Rows from block 3 of a small class-conditioned image diffusion model, named by matrix and row number. Rows with one number belong to one neuron. Each number is 500 + 25 x the weight over its row's rms, rounded and kept within 0 to 999. All counts start at 0. Numbers have three digits each.
After each neuron's rows are labels from the 100 images, of 14848 (inputs lightly noised), where the neuron reaches its highest value: "strongest on" is what is common among them. Only what is clearly more common there than usual is listed. The data: numbers of one to four digits printed on busy colour backdrops. In brackets: how many of the 100.
# fc1: MLP up (model.blocks.3.mlp.fc1.weight, 1920x320), inputs 0-159
# fc2: MLP down (model.blocks.3.mlp.fc2.weight, 320x1920, transposed), outputs 0-159

fc1.486:493480496510444528466524527521510488514491499504484510513500519502552468495530469512490494536454512498485482546473460552515457480457472503493503514510459525499494516450451493502488482482513509487544508522482500441459475507503486515528487485451503548487508519469510481509497496502458502536509503510506497510535485472511507517506519521477490493477453450504488481467486486502527483529483518505536497493527443470491504436490508464503527474493506487472487520452491431489515486513506492
fc2.486:477450512545568529500489479475498461544488498505463464484483504540548478491485499497498499486513509536491486552492511491494503504459499504476487521501498517515519504508444513523478558525522500510476515479523518468485471487498497497520497516496519492488488483505478497509504495547451514497508483500505508519492497467500532517512496508483515490556467533466501481521488513488537497511506490494512495532492516484486480505504474468542506545541514477506488502513500464540504497513486500
strongest on: length: two (54); black ink (29); red ink (28)

fc1.530:487490539527453514491486507481454476506521515450508494502483570472528495495491480511483507487486494498507469502481502519549493529466507507536507515486511538503499481523482469522462527522547483471496513507470533474505481479502533481493552534436473527476480497520505510517495505469452467509521528501529537521497492543499498493525501489506502479475476473477500505561468486472477520504494506537509514498475494498483522561464502519525474493517483462509539522504494468570492468496523503
fc2.530:471441515504485500512488500478488494496495486516507491514461533481523472496479500468487513555475532526533475556485478492516512496514499515488543517498490451498510529515493491520483506487537481508522504533522529493469532494509518486531484486514516467459481525475559483493474484451486518498476506529511549559488484509555500490496487504460510500485478509474489537540543537506516524499507499490517533527476532541534534497499490485474471473477483481482504501503506477465502450505423533
strongest on: length: four (93); white ink (44)

fc1.675:494492506502499548486498506473501493470465498482506475520507503490448526496490503498436521514459507450501511481486518485511484463500482528505481472533530496448486508499494473502525502490497490497465504500499492476443464469507512524506498502535517486461496519434478528495527495488479533470498495522473478523461470508510495503542450476509464480535519528527532509536523516527520460477491527512503472490505508479519523475513479461482510503491472480478508532500486540513473503526512488
fc2.675:490520492477499503496514503504520490461501532520458525516475504510463483484512515483512471437506503536503528474505462496504518505521485517522505472465482489495509513516520523512497528473510542503508530532509469513530547496492480461511444512512506490521519477480525535506518507482519500500508506492506496524520498494525479525486507487545518508474492532518526538542484480487524493474523466491533495505495522493474542476503592494432531507483512478510506521561484553481505489514510484
strongest on: yellow ink (29)

fc1.613:527548479485482494477503486482509514497555502457472499538506470453526481528458479512461511458487527477495548482568540520508469519509465504472495485484490523508471526477527480494489478529540515493479549503507512522437455480502499474445509534525498496509449515531499510514502527492482482503451553538502515491488541510483491529533523521488499495489479461509467527505523476502500488488532525497475534471456510475467479482511481510497474542489504499526466527472508484480452520501504505
fc2.613:501501539496497507507511491520497497529521497570508483499530516496470509466482505563496484444514487480446546520496488495517487498505512522419490504495529496486459511490501521488484510522521520562499540464484546517512522491516442507517515497483502516535459487502450468484489472534518544516480511465510510498515538490473515461506471508481519473492446511478496513532557479504475532509476498510503494532489528482496524492506494517530543476500507532496507513457490526507507528479485506
strongest on: length: four (63); black ink (37)

fc1.745:516510580510505513480484487502524503487510498534507455504564555507517544434520457531475469522510419498529495504514529535503506503486486491568508488589530523509525504493490496506494554493488506456482469526506447498508514516486470508494517486506506459480553516496494501530505461515491524491509458518511537516514490474502489486509520511519534474486484504475506478529452518483556483524514513518526532479540509492512483518501542503480564504499488472509498485498486524493500511522478502
fc2.745:528485532536506495480511503519457511520498482518450458511492509504520482556496489528527525529491501507555472537507485503503503513530495567528527507490502505521475509498479486494492544544509509516484546492508498507538541509508505468493462501507527548507574494516530484513497456526531524509507526504491564479547469465511510503511510493461483490447489516481491508503464512491497516431513500494507495533508504496486511496502509497559498521496459492495507467505480523526501497553517492
strongest on: on a plate (98); white ink (37)

fc1.248:510481496504599526489483508477521503502528498515505505502509507516489504476510524496505466505485498475532502461480504554509493557503496522483483468535500533522510461538471434501492484487549532498501543513503499507478484421498519492453499475510484476507527495493491482513515498513489506539525478553493488481498508477524487499485425526509485525508486493524460506507514508405513491499486526509461509510516529493498488547495505485494505490482520501539528534477485535511481549494493511
fc2.248:529477482507483490514508508492486475475516481497505494505457523497511493524491470518511459516518487576495534469478490506509500477480501466504508532444551482507529506505488467538481490502553505518494544492473469517467501514488524494473500504498498493510533493440515539497499604493513509496498512482484486581488479512491515512474488533507533541454506494484501478527460499483490453502509492475478506497489471492496501525489521520514513523474489545519502446471502509486503517533485504
strongest on: the digit 4 (49); last digit: 4 (32)

fc1.606:509483496486479520501478468463474522478501495534509514504527480499500491521567536494506459501488531523520500496521511491531499507496491496494547486473505551471489477491529511519490496528506469533510496472485503483503518496493500505486520518501477518508500480520499500501467542512479552499480516507515486551501498540437493538510502513529508525484494499511491524490534491468523422506515519492492529527475482475489470485494442491470504472474526503491505516469485543499479464500497521
fc2.606:509459493559464508524511496507534503545499512467529483503551467470550512515521521474512500549522516516534478493498497488536504501469505514493537497511511521477501489498531487503520491546505513512480476496489488478476515517523477494531486497505500498528498487479494582504515520509493458494527503511485467555502547540469528461509509493539478490468473486495501507469527508502508526508513502512494460514497535464451471515495496454538433502487450546501503446550495488508515498491463488
strongest on: length: two (53); the digit 2 (46); first digit: 2 (30); first digit: 7 (30)

fc1.94:500474535528451509469496498496519463520501474485500496490495482520503526478502511511464529514517482514524469494497490483531470487502491505516475491498501513486504463514495518521491504499472494514520561504437487466474487458512434541477486481502493554476505503474507523511473508485507516481452472524518472515524508456529487499518489483512452503515468489519487493499487496490499505544507512504521499485513532475464494503526494477525523464485489480493489506504470476528482521509469514
fc2.94:520530505521500508491501486498501509469497525460543509487478431512494497514455462520510516453535511529517508519506515495485484494494490468444559517498486576498492501504504499483499529477495465530487488485502464531464484513496432519501486494480539501552524527445486504502483491544531541498499514520500446514495520512445483472507517516532547460455464504549502480436509487496501467498509495521506516469495507537530478541495441514477481467577503502504518506554515513475505515481519472
strongest on: yellow ink (29)

fc1.387:506496513521435481500477470516501537517525450492504520451500484500494497476526501522559516505566483510459467490481484505509460527475478501506506536481478510498494530447502506492435510494509557476528511517493489499519511564494481464532497496447490492509529496499521516507523506539518483510482476478525514494517508477494510491500518556501529483467469460492435517471462419509508502523516481469500555529489466513490501459493486506540520472518523511507461507492488494462515532486505503
fc2.387:490480489504523444496494505497514494507515461491536462537491488527522545492518565481483536580464507439499499510497500513514497488498509460499460506460512516495516504486526495488516525510481507502517527465509512528495465515531532540520461489500528534511467539500496509501446499487466481492490512487496508499490476524500520504500516528500505515446528490495477507466465535488504505552502502458499453484514471523456513500556507490538548508491502477493494553472534463522498494491520480
strongest on: yellow ink (51); the digit 4 (50); last digit: 4 (27); first digit: 4 (26)

fc1.574:498526470517554497494485490474459528540544480519490498502498494489495502562474511473497464439493545496491523489510549550512495546509481457483452492474487572489506468492491460514470515523509469550463504506528479494502499442527514490453508484557504508506477545478496471504534540513529472521528528521524517492523497489476486539512452505498545441491496504493459495465524489489522514503512512484459514517493494520502548522516500508469512486484510523503518519490500481476481552492508518
fc2.574:484510485481500511488486508484489499489472493486536574506470428515473541490447472455525514444474531474523485515505517507496504523487513532463493508521486476497494506515531513510527464517473455530516513506498521485518475509515461491505523497512502519526525504526443497491568518475456543510496450505520510513459504541509477491504527489522448462500470477511501529423502499486448444509479492517504481494492504517488461456492491476499492465523524575511500530520503508489490563476500490
strongest on: last digit: 2 (28)

fc1.557:480481500493506496477505459480515514482539505511485440504503507571516533470503539457493488539537518559471523462544512529506503528484514513464506488475469510504481519498526513486482492459502474478544430502498523500490468480501535498466504498545487516500523525491481459502517492511519492550471484455505491457470502503547515497471528522522498471476487465492505489494537461502522513493508497469476533502469502494506494466512510482506506556481508509471522498510492451542478494462469520
fc2.557:498495521503545531513490519499465514521487521462527490495496538497516577505493478460538460551523399473506473482512513519484481502549530452470499480515506457507453492501509496528480488502486469497485478487528534508461487493539492494495507504499488471524516530497479544500516496501512505515465536502499508552454527529454513531497489491511536423546488519522504491474498500491502521489470508528501488472509533507541527482487496489493494543495470474490500506523480505488490500459561500
strongest on: last digit: 2 (32)

fc1.100:494507593509482518474496471499548496543488473517466499457468484513483480467478482537477459527487543476480518501415465482509477487496479487419472498426493516496490480483448533476499465529557481516474474488473486476460476491499498478493520486467521502494500497479463491500485497497527470479448455475505505470478519448521525497492479480506574495510476494500505460488519505480522517509474526513529487527495480501525504495512519471457520513504507486467498532490493487531503501468495515
fc2.100:449501583478487519493509522501479484524504511455519483489479489491492485519477492532485492481514500537492459496517481521505500496571508513502496514553550498492434468509507487529489519518508491512543475517538470483471520502469456486498461519493483501519499539508497530517483515525492491510514572508504503504496504497444507514517491515494434472506492503521496461433490502520507453487503527521498489495517526492560514482473514493518515534511457531485513481492504501477475480486485491
strongest on: the digit 4 (54); last digit: 4 (42)

fc1.386:489477488552504530496494492488500471504527438516532498498477527504506525527479468511502554502567508478482505478466502482519490470464499492479504528480493488489466467513498498510488496510518499462434498537480504477538495473495532486500507499513472516503459537517467512499493482524499512520554527520501549514487486490479494531504460569496485456427456504504461506493507463505515487500549497533470526504499507493510513474524513462481525502504541494509527546509494433446495486482498506
fc2.386:453492496578526515494501495496485524505504468529542489502508534566498496522494498510502498517499508490528466497511488484491500494496504501458475530509522489502564493510524506453511440491482516441497448474498510497474507486514481510490523500493503495468469479499475403492473459511519474495520524496493487497462530553492505516500514476478518496482555495509492523521477514511514536523507494532499499545485484505454556524507500482512522499448515556502496538414522483454502456477513501
strongest on: length: two (61); last digit: 8 (28)

fc1.258:494519527499405508502501472496527485502480496505494487508521481479499522497500507476467469520624522514527525505486494468522487440491490498504500484518495512479499502460525506502487490504512499482487474517502511506467475553484508488528496510496493490504497505530509513512467491519493522451470498557545526517510502491493463505565557511505512490502493490484466501489513481575506488528537504521484549509499533483487503412533477455483501498475542510440437500502481495482509491509505510
fc2.258:440510506511494540535505503488545474491511511484519471493494474497494510469464515495495456532476509420485477522509520516490503492526496463497495465519527547496499499509506490428487488516465500478488495490505530477486509515497518528498510499517478498513509500504515526495492489549528544496513482492501466523485539478522489493506494498541536542487470492522523498484430498519519489486473513487473533509498489494483507516489485516504531484541478529487499529461501502499464466468507506
strongest on: the digit 4 (90); last digit: 4 (84)

fc1.350:503484494478502534484503496491486520495529477543518496533553483465500477493489517487489504487462484528531517473509430561506465484543479524497483550485539492497474508481527507510495500472522498499543507507529492511508457474507521462538510544512482504481501544530486498498525484486470499531474520497510517536531543485527496564517494578517465491545464542486468499433515499470553493479510510480449479509509503475505476463505510480489508467514499542516537544488489485531486492498477495
fc2.350:507524499491516473496505504496497520522514478450487486503487471515510502528549504557509488503505548455514565525500460507472497509480497513547512576506563515506517493498494518483506476526503473448498474490504467508488454501490547515514477508503506445504495483519461515503501476451491458488516505492512504497518514462489529468525515491534548539504527488498507482565470495505524502508507523483508509482502516495496512493512486493505458453510528468492513487504489467499486493529535505
strongest on: the digit 4 (52); white ink (34); last digit: 4 (32)

fc1.98:519534488461452505468472476480517507483495475461515465498507534497553485511502447454477497505478521562470504467494492484527488490497478515537493511490510528449446463480448462500488489479489510530540467473486521465504465464518519496491510449474482534533478480503520444497494510524513502487491504484513512520486469494470526513492476496499503528478500483459475512523533478438522457518498492539488493502479470478482523503489538470515472499556497478480489492477482501498500472491514513
fc2.98:421530500492469496514484513486535541470505541503467520498517574526499503509461452493501456509512482515492465551493491507481499487497514482451507553488476471487472504501489495490489527492510456490466519461496522492520523482426447509485501500516486542456521495541508471507560561486552431491492478518521529517534456470474501492510474522510466577512491500566492506492493520502504516479478495491485532533512470462489542474498497533496472491524521529474510485456488514495497519509591484
strongest on: on a plate (68)

fc1.227:490498509554559492521498478488492514492522507531568491490482508506483483511521499483504498489474502490481507484482524519510509542519490480471507507531459533497486476531488501523471518504538503518496455459500537499505551459502514515454525486511503508483488473464516557496529481532468529523524496501495550473443517567456489499469476440522476532481548462491498496533512488505508465489471509492478477498528484492490492483515517507528502490524558498527563489481496529505473515487469508
fc2.227:537515515507518508466454514474502494514491531515405535516479474485534535481504471455491507513509496467516507501507496493493483505503489510503525520439529530473506495505465519485535457502486511506472528505478534482518475491487461541488488496495499474522558502498450542504481514479528529501487487487519544504517514520539505505524490489506490473525507504491489469459537480479507532496497512440499461489528481501430515490525456520522495498536470509501487506521496490500495517497465488
strongest on: length: four (62); the digit 5 (46); blue ink (28)

fc1.685:504472537479555514475491488480512525508514481500508451488494508470495460501511539496506489471504555491502557471530478485517478504517489527403446495454501528476428494481490503492497485464573485526505565471465461493465503516481537475477504492484482506511472481469535519443494534531477503469473489486490457509513517491454468456520486506549493476502513507543525479485523502505509482506490548489460502514471496506458470496528472496498493522510520497481474495503488494471477473497533519
fc2.685:469511553500507469517486532505464441452518490520483474526513494496499499463431503514517482466487488539474458529509482480492492502520502471516476514554565478473466507493472511510503505494504496517518529477470510458455507502471501484507499484482523502490489487489485507514510498535494516490511508503513491454510491445502494496500490515481535497565530498501515494469488513519482482528502468477499493539518498501465515493508470491475541532514506533518479545530527483527485510502504493
strongest on: red ink (26)

fc1.683:505517491484447510501489464479507530489519480499493501494522504491482500529501474484480495564516534538484523485497521508520506502463494510486538510465512487492485497510548527548499519517519503473511472552526499472505497478503507511512496543482527514527471529540445491511507477507498496475523518518523487513492486542427476532541518466538522479482493523516520520531521456566524498490512480517556515504486469499476502539532506521454464524482486498526528508499494406480516473517506500
fc2.683:533518493529517463490533508505502526475485501498494503509512460486528479512517506456529423453512464500534489491500478492495525504496477512516531551504528493496540487500507505480498493494446541524505477530527437513507561490502484530522519493501539490505505527509514490510543512503523535502499510500516431547469511517470488499507505448531557530519501508491529501493496514492496525449495499542502488534492482521471566491524526486477521483413491515512510535462521495464522528550480484
strongest on: the digit 0 (54); last digit: 0 (38); first digit: 0 (30); last digit: 9 (28)

fc1.189:499526502480500477489485461479502515500488506511530503546525480571544490527525488526476478475571486492516525511509539525530495526485476512488486498496473469521492450487524487484488529471513445517483515499544477536494510529501491466433533497491511492476438510543510484514501514523491461512494532506475503492514541478458508524527488500487496469511464483453457516528542454494508513502482516503515528539499459509489461536545512535508525525489513484537507537456488446497497511427470533
fc2.189:541513497498518483492511534507523485495500488467532500472521497533470498485498517511493488491518523497492537526483500495484500481477517520463532580493472521488495528510512467556495463503481491546481486502470483501507454507535495501473500498508497476508468491519427469500470503440448522492476470518490491484458493487512545492508482510503554497461536508576499442547464518483510505548483517516508522507494489519535466497479480484541497485544538463481500494487526484491489520465461526
strongest on: the digit 4 (70); last digit: 4 (45); black ink (38)

fc1.235:502503502501504500513489476499510478505499496495515534508537539501508500465509499537489532531482509501479452484527531508504488486515469519483523494505453479504517488489507488501497515425449475465486550528497505508485485447547515536466436470496479493485503503529507525479485509502517507511479468527481507499519465470472502515508487472524500478496465468479454497481536491508517514529544509480457533490534498437503473465475488525466554562523467525519458521512473512463485521528506509
fc2.235:470529496493499492565497492490469470527508462497529534467503465485454461500519511520502523517487463507491464581497487500493509513482478499495452495480458552507462489517482497510529439458532483514497494545526504530525512503534527504525520497493484521463496486522520526487507500495476508503478517511515508470493508516465459478508490480562443472515507471516496477476494520510523473508504489506508529481503501546459495514504452495485558441518507504500502485502449522506487509569485510
strongest on: length: two (54); last digit: 5 (36); teal ink (33)

fc1.186:526525543523513525476493487477533480469520514476525490513508529487466504488482521491489482547513508546524497485497521502511483505530491485536534492511476532486415489504468500506481564488534484476507519500483524489484491522533505454515503489493527522516468492492539535475485488549485530526534502488507448513478532506487439488493518467530513496513530493449507494559538495483517471554488515495500500478515500495475485506526496461502474490533514504503530483506476517507492499456494544
fc2.186:521511496444498487521491497476475508502486465516489476514481527563479488488515492522499514555498517508487533532492496498475515486512514564515516477500501518488483493508527498497469468519549496496464507506513536461514508508545520475516476497482495531450490489524523440496487491496516495490506486511502424469493500510496549478502495510459567489432543509500499500541486503481511470505535483530504481517528522503486545476481540502520499499476494487526484489477487523528499503515522523
strongest on: length: four (73); orange ink (29)

fc1.125:477516507459541509483471504492494499542508505451524540496547522481524518504562565493500504488429512449538523501492500525517505524509502532500530466522494481490511481517480501482495518489488450520454543521505505516468505487472506529487517502493515466468460550472518472512483507511514492554476503503480471540514510496495514513513476495511555465505485512548537465491514517505506510511444516492521481516499510500496426540497497531509514475477513503564514494492487467531493555526517498
fc2.125:524512497531454512487459524508467515530511489551474555496519464512514538492524471478519528477453494572516487528505487509533486514494505492480510515481511564500518498486473451471532522511481469504492519476525487476480459504444513501516522515502526484497484483507443552491481541496497481511503487515491528486501530525487488485491483526470452428568485457484477458494485522495473472489451506488468522527465506463436473528506497498549483492511463522486509493498505520490483543510478507
strongest on: length: four (64); the digit 6 (48)

fc1.351:516480498504493524491494463489527492502528488536508524532500512527477518477505542544476520436521514501464516519497533518514517492425493495494512523508544509535490508501506472500517498486476507534519493511512523529472517549505484489510491525449509550497504417532531484526477514503569496468557502469550508512536502500489494505491550458514482506499506455510488488504530445509494496499524482488502540488479484480522517502508470462502519497524500501523532510484488482517444489473499510
fc2.351:505488511487410521486499505523504511492519534494474523515534514443448473517509487486498493505494490513497502448505545507519503485527538546502485515508466520496513494497488505545485484495515492496504546527452491439506499512456474498508504500500460483497494606512500512477477499546473520490481511512494489557473518499471461499502497490477544512464459508505513548506485515505510487520535501493503493468502518470564513483508494467539503519489516514511508490474495491501519494486510515
strongest on: red ink (27)

fc1.596:481450482528539485494479486482575507459533488492590529504521527497484520489539555511478514507474490520538527466443509506506508534518491538525452494507540489478472500527466526474468472514481497522515477512481532495503498432525476440492467504524494528459470497477518507509520507487527479509501469519517470515462506545491511527473431475526474471502531495504498510519470504450483486516522526494433471496468510504463467513481488519524471497514481526539511503497477490486467478480504515
fc2.596:537499466471490493505467515498548520470511478498402519490525516516507508468574453496483520509476462432500549481498502501500500493485495478498555490520508519500526499494495497499500510474490501503531483500521548533482482490546494528458518487494512462536469499539511458476515499496538527500474476488497479487460536516565457450465511505525530483503529504526491481489559535506460531513495481515491493534507482495429533480494529482461479481472505499498504528497533504515506483482515495
strongest on: red ink (31)

fc1.256:490461515497500510497488487483508501464514493516513502511507494501508508507512497516489521508512512509505495426529528510510478468444469487469490499506497508503518507468506473522478468381486497496484521524607523526518509486516520493476521496461460519507507511533460504547520456512480493527498502517511498501549494506513509512505519476486505509508469494487468491506493505511534454522503490511484503538499505435486445487478479484479511517554461499507466514483488488453468450497522506
fc2.256:500530521475492498522505506505479535487498503497553489501537525516524531488499550490503539501519537526450507566503499495508508496494487419472517527495483484490496508496498530531500488505495529498523488528496486493539554493506498527504497490500457510506488484507520530479537499473489566499492498493484491541490506515517478480497495498525559527486524502553506510479469509499500491512493509511509506476499517523491549494499442504534552500518492484517497501493499499538498537500489505
strongest on: on a plate (98)

fc1.1:504518500503508496496499515467485500482526479473506512469504504494501523472503497490510499548473484504484472478527580538506527518510499487494513542494500507484516522518525487533494546517484488480499518574532499469466485499509518464475507487529500521490514512495510507493527486485473495542517493569502514471474492550482462527528539458497497498497509525488497451436490536514516482510561500486535516494507521473517519534503495493490514472510509485537478514498492464524499489545484504
fc2.1:505531486560491528506510521507510489484508511487472492490493468430501492486486519476501509472508488494515470496504480491476501490519486508467473497550516477514527501484468464507479480483460479546534500453475519467519535490493464505511491500500496511523468514468535474498479534542528512500485513496487529545497488452456492529499480477561470486477443490486493477513484523500503565485503513512506489538493542466529542462504481502554504511497526510501511566490495466464510505526459497
strongest on: the digit 0 (51); white ink (45); last digit: 0 (26)

fc1.377:487531513541518517491491481484508475550564469499466547519517528502499498506487479529499543517523510511474480482519520501518495508479482506494503510512513484481517468492500490531494448515497474488515475527510460500492449483501481525481500519544493519566498549521526518518552520499540527540480488521485496538511460478513506501548514596496490479454492522447509528500472498495505495499539495481519509526523501490455522523526492486504515500533504491543504480451491480528515489531491513
fc2.377:522456501465483481488511495484523486474489493455483475507502478481527517539505467507502482518503523507539464514500490502524502502492505520482539509491487489496490498511490505523486523540539444483442523472489435504462509504493507502499491518485520467496494529475473558496462484564448493501505510504499481514491511480496562478505511493435520485461500496540505549509490528501514562501509531501515464477501506473522492498514510504469471503492478546504514492462491522502525487532516487
strongest on: length: two (52); white ink (32)

fc1.93:494482504486483522507484486491502507484511515485525506520509517445454512520501532524498473546532515463508502490528530490511511476472494564470452502503518518487455513465528514537501510503504517488524501499486494488514480503489439506520527521506534473484450498515488474498512541504497489549480534477511463474483465490502458503500555540496481510522519535541527558516493494565508495509540523527516531520537465480462500445496507508450482510520511491525510512492500502472508468552571522
fc2.93:504434507507499504519491483486475501507491534488447527509529529494492470504512499477488526482493473499485495473504518508506485497477528480533454483521514455498485479500492475519515571534515507513521498494511435481513537493488527532502497509499542502471523489494488549492475496494548496490520504500508542415545519468556486525488509486507553505538485509515493527485482479502484503505471477527495474469533502533552494535514497482498492508542474603494536526508511501491515504485479505
strongest on: red ink (29)

fc1.500:477483459462536510470478518476500502480558512513510487536524495490510510539481483461466461485540472527445499483530525549516507525503488489455504515565548498507522515501524476473499468489466509529492472522478520518512518492522528517486473525504460485519514500526527471515509528475492467575516525520551499525498519549537506539493529491509576453489477488493459459484524489491526473535530488518448526512482513499515504497515467490514523488462468491547494490494483484489469526492505515
fc2.500:505509483532480489520493513495494511496476495467518491504475488512487534475478517432520472485492512491487506514502517490488486511512482456518492469479464531506449484494533505436492535522487517522545482503515508517478460508522569474498515509493489500481491505515515494520445420529457550475506480497504498564506566474460514517500509514482524495476451516540503480473488519509525531465517530501496522509502460511525509501519468437464517534551480507509529521510450487514502551491522492
strongest on: yellow ink (31); white ink (27)

fc1.60:520493540498488487510494409474483504497490508491507502490516521483472505481501469523519495465535503478482483464487496475509467479507470515497539459498549489453472462497557530503457515496472506475517490489528474512506492474528501504450529498487481523456502464487515544510481523543501513482463471511501509477490460489470482506499483529517491474476500486490477528505517490533513478509506483498488500492490447490522507470482514492517508485532518494504502504503481558500492506493561509
fc2.60:502561490498505497505478518496518475486492543520483487499491461530499493486474526485490481479510530477523506501501503517523466493450500485493506484522513540513508502519507492529511498503517553534500530525477451490482510498428472459502468501495520518508481505533500535513507471474504493504514504522485517470532460514456469505504499511538483562466565486510495515496508510499521439505500517472504530525529509526447543524537563478476577498474522499514482541494500498499502494493522503
strongest on: yellow ink (30)

fc1.78:480517539480513510481484474486490499527530480478521534492543556508488482478544531477518525499493487518534470481478505537509492516502497513513544505470536484516495493491494489476476511475497479486481496477464470481533484478495566510489517487493493520520510484485512524505497528520484548542533476491532477518513473512493476509509494486491549515475507509443532467492457517502521503546476499476541457486515464500487474563515500511462522484530520516565527482459489484487508506497504509
fc2.78:486481525532480516491492505538485523547504533527516514486515514470491531540570470479531500484494483501519469495511520498524506501507509468508508491475502533486507460512493441482498502551529474538474442523485473561510513495431470461487490507489455460488483524496474485507508489503515496512496537487493459499557493508473468508509490485478498519504481472496493526519524521500479507465483510507501472545526508492467489486489483508520499506476480459497502490438533497511518542502466499
strongest on: the digit 5 (58); last digit: 5 (47); yellow ink (28); first digit: 5 (25)

fc1.539:514506524497596514490472512483500493486556497496509504515520491504501504488499503477508468503424500529522501476549517559516510581491508493519534471487521493508507476521425497494481498486497495519491504495490525498490502465486486506492492463517521512535511509476522490499500481518518497584519498491477494517514499505504494501484440495515510506501494489463509495491527515345499491515466532497481499484499503503516495585501505529510495499509506499515535493519486510495454520497490506
fc2.539:465511514535487500496519494510525546490507510506530535513511533528536444514499470500509525490465466558530509474513532487489505488492509515508470492528470464513492500510488478536496522524515485471475499503488472488512493511473519530510474493503521512488526503505519534482536510535438435491485503511491475518470444487474531480514498491516473509492501474573491494501489515481500475493494505504506502483495518476503460465511550537517448516520508505485512481549498549524522494521501473
strongest on: the digit 5 (54); the digit 2 (49); last digit: 5 (49); last digit: 2 (46)

fc1.284:530524537447514529503482473478506527514521499470541488501519533473497569494529522472493471501487514521475546481509542490506490529500490513529468465492508482466476521511500464542481478506452500527530517467506501497492493474458463515515477493542520467502518511459537481507502522522511530528485488474525456532523435539507512503521513499544518500518528520552505550483521479494514498471529533470501508488498497476470453499489475474486540488517496505504526516449484542525471547545496516
fc2.284:534480490461500517502489510495536489494480507508529469526480480472515563522522531466501520528486507501523509515513490504512515511503521432531500461414489497489486512493519490477490511526524480486489518473507496495434492498527520527454499496499516502452494517526510508493504539456474494502516510534515542497532562511541554452498486498528509499512465528546509502524495487493512555448499504484510498453531473479481464479498516511479472509562430474493504497526474504519505494508493486
strongest on: length: two (52); pink ink (25)

fc1.217:529486496493529525499498503493495475515500493549505488514496502525470509521543510515509547446539509528506495500492496539491523537500508516506493496509516488521515493535523519530516523507514469507514552491457519502516494530452516531553496468516492543495536472507500478521510505520512501534547523523528484490518456503519501527505515510515505508544456533504497490480521539527535489487537497449555511509586496491478530551521498470476520492553544504523517516551495488499502439483518511
fc2.217:471512505441493488532509495500468515491502478529523467491462496463454461467451476526492508513493527467552472503504496501507509505495494596439507539511475482502509499504517496533500464518513510526488548495506556486483529496519505476513469506495468561485457528512515481510461477458475449501492468501499535479510513460516498519502502510453505442549479498517496514473559493499514515496471503469500495472503516510483492506490557494565564490499508492499503478495510575475507535525510501
strongest on: red ink (35)

fc1.295:488526476494475462490485502484461515540513470485508492512532472557490490571496518531489527497472501521510508469503474515535465493519475507480507480473515504476487484516524543481472488482517485472454469503485488475475493446514491545482492500512517514500506568512553500505549498485505491535472552537471490496481504478469497551532487529485511482463479500509489463486516481479510474487469514505443500533497487480494501468537499499541521488491471473493479499513492503492488496515550509
fc2.295:474535461517497518491511490514501500550495510487494531492498489549501489500486473557504556518512517478523487530491479506471516510515506460520505520521581502492527498503498541497491524469496486494552464543528485512455512491535467525529527494493500446534484459495503505499583502508526488499495471525506454510498505523529500485520495480502509434538488496484505463480462506501523520512478508506509511461483509500518478503480505490446547520480471551514499498537469497493483493528447487
strongest on: yellow ink (31)

fc1.578:507504496509474530486498486508502480468469501511509515513474476502539533488523502512495550495511513458478481525516462498513456470502494536461493516477513543496487472454446462548488493454491537506523533475503512497496500499546486513507486459468478534501522444547478532500526476534490516488470475469535509482535558455498489498517503496544451477469491462523466538506499485501481496508491491476467512480505509472461484466487509480471549496507514498483452549505485529507509523467486531
fc2.578:500499491491509483530486493496513481484495457517511487510445492523530540519462468539482561536506499514458502519513503512522507525461486543493491451520482464519472472473517502533523528482525546522431475480516463509423516485548477512477487500507525510497479506469497493506496508506485499511495502497490520545477514505463455504484498473507474529509561531465505526521493488503495454471485471501483523475509472512477495513489479428438526578493460451500499509541509519518506485506594492
strongest on: length: four (65); the digit 5 (48); pink ink (26)

fc1.736:527525512484555512489486524476510478498501540491479529497529498488458499494502510496515468483505514467557486514522535572522491522507501519522548461560515481521500453520510456503457530518481470468476518525485508473451499488498517490497499454495500479491458476503500498474518465487458503529532490542510558503519450549495490491531476463493476521457496495472514497464470532493494490535519503474533498501520505502506511545519500500524482521468509538538508514479472464536506475484515521
fc2.736:462503500530494493508513511531507500480520443488553503504499496508487493513476490521513508519487492551464503492494515532493482517467509524513457544481509537528485466490541477467520447512458404500533559528511500518471518497514532493496508469497526510557498497485534499525534502538475514492522504523474529526472466472519500470488496485516497494498504512515492487485478519513497437498484512540503485456508473541549460497499484511494460486538486482508509493508547518518504505485514512
strongest on: the digit 5 (50); last digit: 5 (40); first digit: 5 (31)